Rows from block 2 of the audio encoder of a small contrastive audio-text model, named by matrix and row number. Each number is 128 + 32 x the weight over its row's rms, rounded and kept within 0 to 255. All counts start at 0. Numbers have three digits each.
After each channel's rows are labels from the 100 clips, of 14976, where the channel reaches its highest value: "top examples" is what is common among them. Only what is clearly more common there than usual is listed. The data: synthetic speech, music and everyday sounds put through simulated rooms and audio effects.
# conv: width-3 conv, stride 2 (encoder.blocks.2.conv.weight, 144x112x3, each kernel summed), inputs 0-111

conv.71:103123121051098127098152113122122121122112062123170185155185185084145115149195129175146140125084058153126127148108120108148155105125101110134229177142158129145119045129091108144115110135098104120138126125110100075153115116120102177136102095160135071117076143095101152109131128117112187097133115102113213130121191167142147097151110131153
top examples: dropouts; number of effects: 3 or more

conv.101:054105119105114151081150146096113117120181111150156158086069095130121109144070137135167165180123148125098063091080156138122097067096095120061118119123105183160192149193118183154106139108119148134119084141183120089121178158123075147168132151099195174133092137120132096100163170112099164120113115180103101132098149150120093163129145123141
top examples: dry; distortion

conv.127:081095145118146135136181169142100115106110130134120125099140101114098192144170058186127149101123114171059156173102125105103181143170120162109161174142120088177207144116119112096108146094094151076122060092079111097133165146133111115086167105180134170124099098129153145147095148117171080192135172129134152099147116122117121186082158176127
top examples: dropouts; dry

conv.29:153157133206100148073134156130146128139071088118125128120119055182190109112085091136155102136155142159117123053186158135122106128113116173087109158167111114107124104140065073130113094118167106172075186136194113135144164133101101089178165131105074100165170160157115120127167127142130175123161150089134108095122115110167168096076154115137
top examples: dry; drums

conv.74:126161155114154138133177200147101148105101093132074117109161138140088103119139154152161170173136096087188190091161183122124119093111115107133116077106169198174137084107109077143118154142119163151143134102144145123097142086100131178100095142108096175131070140078159099137094141135179093093139175080104124106111157092213128145087169110087
top examples: dropouts; distortion; dry; number of effects: 3 or more

conv.4:168098128105109123136102143170155095163136124109153109143119085161069141108191158202114108086151102061108096143195146166141108161132104124095141134145157069139109165161137126175076112080188068131109153112128104085122169136108087128094088101142129114163152114116108195092094173182130136118093113137224113102121174154106125151087105133153
top examples: speech; dry

conv.94:101081163128070122155133102151186137124129118116151074106185205164126171136120077164145106164110109121177147110149174117115145138118094099151165106068145153172165134078058110134136172119163093124140091153062139103109142065141163168157090112094123143127101111157089066139123129125068095111140120122124185161128209108126116064130109127139
top examples: drums; reversed; dropouts; dry

conv.142:128094138170112182131121139189123089124168124116169155113215092073122045113157123087119135074162108140122165097080115154138125194132119168144091165122137140091133090163059117099098079133152129099090142112195077125161098131108133146110121147102133119113130138178130099142104150118164155082127131128064127119124079113158124209119189161165
top examples: speech

conv.26:119183180094083168161164084114071123141115105134118134131111116110115129070135083158097146064129187097165114138053137160098137146132171109073107127119082124100137175176122066117149140096151161137122110152123172088144074165136117140122115138150113149093123213107139134096113137183141150080078121109174126164141224110102176139119092127139
top examples: band; number of effects: 0; dry

conv.11:093120094152161145106148110102104150167164091113112094085081111092222151143110135121147134175200139066137137139169150141176130090127108060169113127119137160119164171067089161119082131081092138124077125150142179086148151079136114147153104161149103126136165138089090111116172169075082150127135103171134074081161094180134120141152158140158
top examples: band; distortion

conv.78:123094145122127181096075108156138113084106090175154104071151205087086124149129093143149161139128111162085184174148076128101063107146093132119156172142110079080109126141140094169112100102117181131121077125136148106178148144092127112117126170131088129144163069188115128074136153097134117098132146141125101164132176126078156166149212178132
top examples: speech; dry

conv.70:186158113093142144128172147122100152121116149138109168117135130038109083170126126155128091108113126066113135147113145129113141112131060216051133132078162104118105133127108106123178151182107103117177152178100175074143115087191125125184124097115116168150166141185133145187095070101083097086119110141130135093134098122136179153137111159120
top examples: dropouts; number of effects: 3 or more

conv.56:120113075115101067196122107181164097104101094136103082061134130150103116169107144143130149125109148151165112137143132109127096129125140173147133100141074110188153090100135121130179185131086116132154109182128141090140056134117129138107170154144089140136123102145191159095054152091084152131177119185156161159131144105099191147098193123061
top examples: drums; dry; number of effects: 0

conv.9:170114108132126179146129113115170109154139170146126138097204138118082121111076119073175127156143110098125151124180141090091093159140103090117099134160116084084121168088096128157114070182083159122129154108109099117099168099116129100164146161143076123171087151110093122091053198064139131136182105106119087152181179120167142162148144152073
top examples: speech; dry; wah

conv.133:074083137118150061112092104149121142122096165129171068185175089143069145146119134086119164099131160154124168108106106123164111108113153129111169125073111061167106131145100106115184213114212185137125101103163106165152177133093133135075117087115127134123117183133132151085154181127100065142149143100099163096136130134143121073145139110143
top examples: dropouts; dry

conv.14:102097131166182171088094140139140120174154147165107074180172144120112123176104161139124108168106137184125091119175137160134165109123124125132143113141098131130125143114116044124089066124073123148140125136100151100093123124110115070109099118137101171153144191084082136165146091090057157142177105058110117102134106170151179093148145113221
top examples: drums; distortion; dry

conv.111:133115131178124159134125162176054146092140139098154104129075148144160132158110151102107170118134191152106096114142125155117115147126095153120148074160124154173137159164081128122150124115094122163132192172138105161160130111062163180122124144149229135118199144115091098084112071122113093115118124091093088103078138125197064138111087079132
top examples: dry; dropouts; reversed

conv.90:141119111121125122147142103145100108072128146137178161162111136203172164155158083128133196104114182157118074117127111148153120129133152137173143166111119104019096086136119166128061162171147093133133112164110084149102095098147131088167095075102189104186156132075109127166146112121112129055180089112143133146088156142118109085136146118163
top examples: drums; dry

conv.54:166116226090117196101142134119149151080105103198091119157126144075163170196126087086160172102114125150087131159128112107068177133079108166192134121113101122088103127135195126113145164087132114106151149169099102098143111111124132069142124136115141101115115157127165096114116147125149064166093110116173156122119190174107157133075129140157
top examples: dropouts

conv.98:146138126161151145162137149085115150127114151102109105144126092113113121141151100129142137136106113141209173117136140179139148198112152090159106176126130120134096108128145074094177121068123098145124193149086132110073131156129157104060095107100146097133140116162188183097119112223103069172161140039100116116157123086131083143159131096072
top examples: dropouts; dry; number of effects: 3 or more

conv.83:127144086141143179146090102107153185076107151084162125151148147097097142148087102131138159160085131086105093115057150128125143148125116198167081112102105174183179151129137116133107093126078099104065097079140104117127174125097128145112224115106138107107147120183102137151082107124118123103121152106190175096103129093106161176123186148071
top examples: band; dropouts

conv.122:107092148096129099122132143104122095067148129176179130127135159112112144119168126121146204146132110122054126190072155093153092132136110168105137140132160187101126104148069129128125157145128144101093095143169118094131143098134114076180144112088097088120119131161120196159124136211020137150148132089092161125072110157165134133198138129135
top examples: dropouts; dry; distortion

conv.19:141137060084090188132124129135140135163168139103149082153066143153122167118097182183106056100164071123083092104125129093175110134101149151152146175151138145112149174135144106130110139123179124139096066101175156133136137096146122099186126133114084136208134127128117164116125199128134147157164097092149174136153165092105122121051138133065
top examples: speech; dry; tremolo

conv.81:122092114076146090212132160190161108165123189148180109157169140103155106136175165159098120118162070109082158152110099114168106123106173128108155156125155060131123084122142124096068151144093117133161166154115093134090118113131077155105150120098105075101120141102104121080127096112194169132167157089150114059145188125093181131127147160116
top examples: speech

conv.85:130119149157052142128115182129106093107112109106118118112114064150161111128115139138126135135179136168149096094092090162170138099111183136126158123129113099046139189106128119122133166195165162132084045139156124173139130104120105068224142116142094129159088153124119105128199124098167129167120096109138095181106134069180119096143111097114
top examples: band; dry; distortion

conv.39:162112109145103119114166171074126196159124189119150112107135093111141070150161131078114151146088120092206125079150119109118089050121060167057082120124201103127119129134135068131164130165159146178120156110129142203139159093142091117148168129091193158152133096134126112149129164144127125110160144092141103132149144159106143134116061111105
top examples: telephone band; wah

conv.93:074148125133125152145134159069147152174167074134039090096129155152157070121137113121110132132120173160123095173090137080162146181141096153140167117119112158173127136165159110096128074163120117086057152107133142137109074110153192128214110121150079095190088123134121114110131165107129082174137113112161130081142177108100179129092133115134
top examples: drums; dry; number of effects: 0

conv.20:135200130122099164157130129090247173192091168143131094143100131091141174123085137132109062177142140096126170122105175109123095125092142171096117140108188073124084159088113080166089113137198114150101084163133131152113139125124123133072121120108142139154115115173163075145084113142124145124175085125163127122103131151105151150132064138103
top examples: speech; dry; telephone band

conv.66:110152118126110157161086142153179118124123134178177170144139155183099098094170134149117104097114177127116136072123143151149084180143127061197137160132139101170090145145098120148144105074089030155068124135116185083165145145127124081111097158105169094172078124149139082125122146091120084132136177165157121144130135070098105112153127099071
top examples: speech; dry

conv.53:105168124103236171134121118121136178153128120082137086130118124102127064095095113119161110091077140112101101092173105138106087129116120212179089149097126219088141144168099138113166109157106098090095214122120163100147146116128159101160202128145095124165159129077112157097120126149106147159122109133148138121103140132144087136107171171110
top examples: band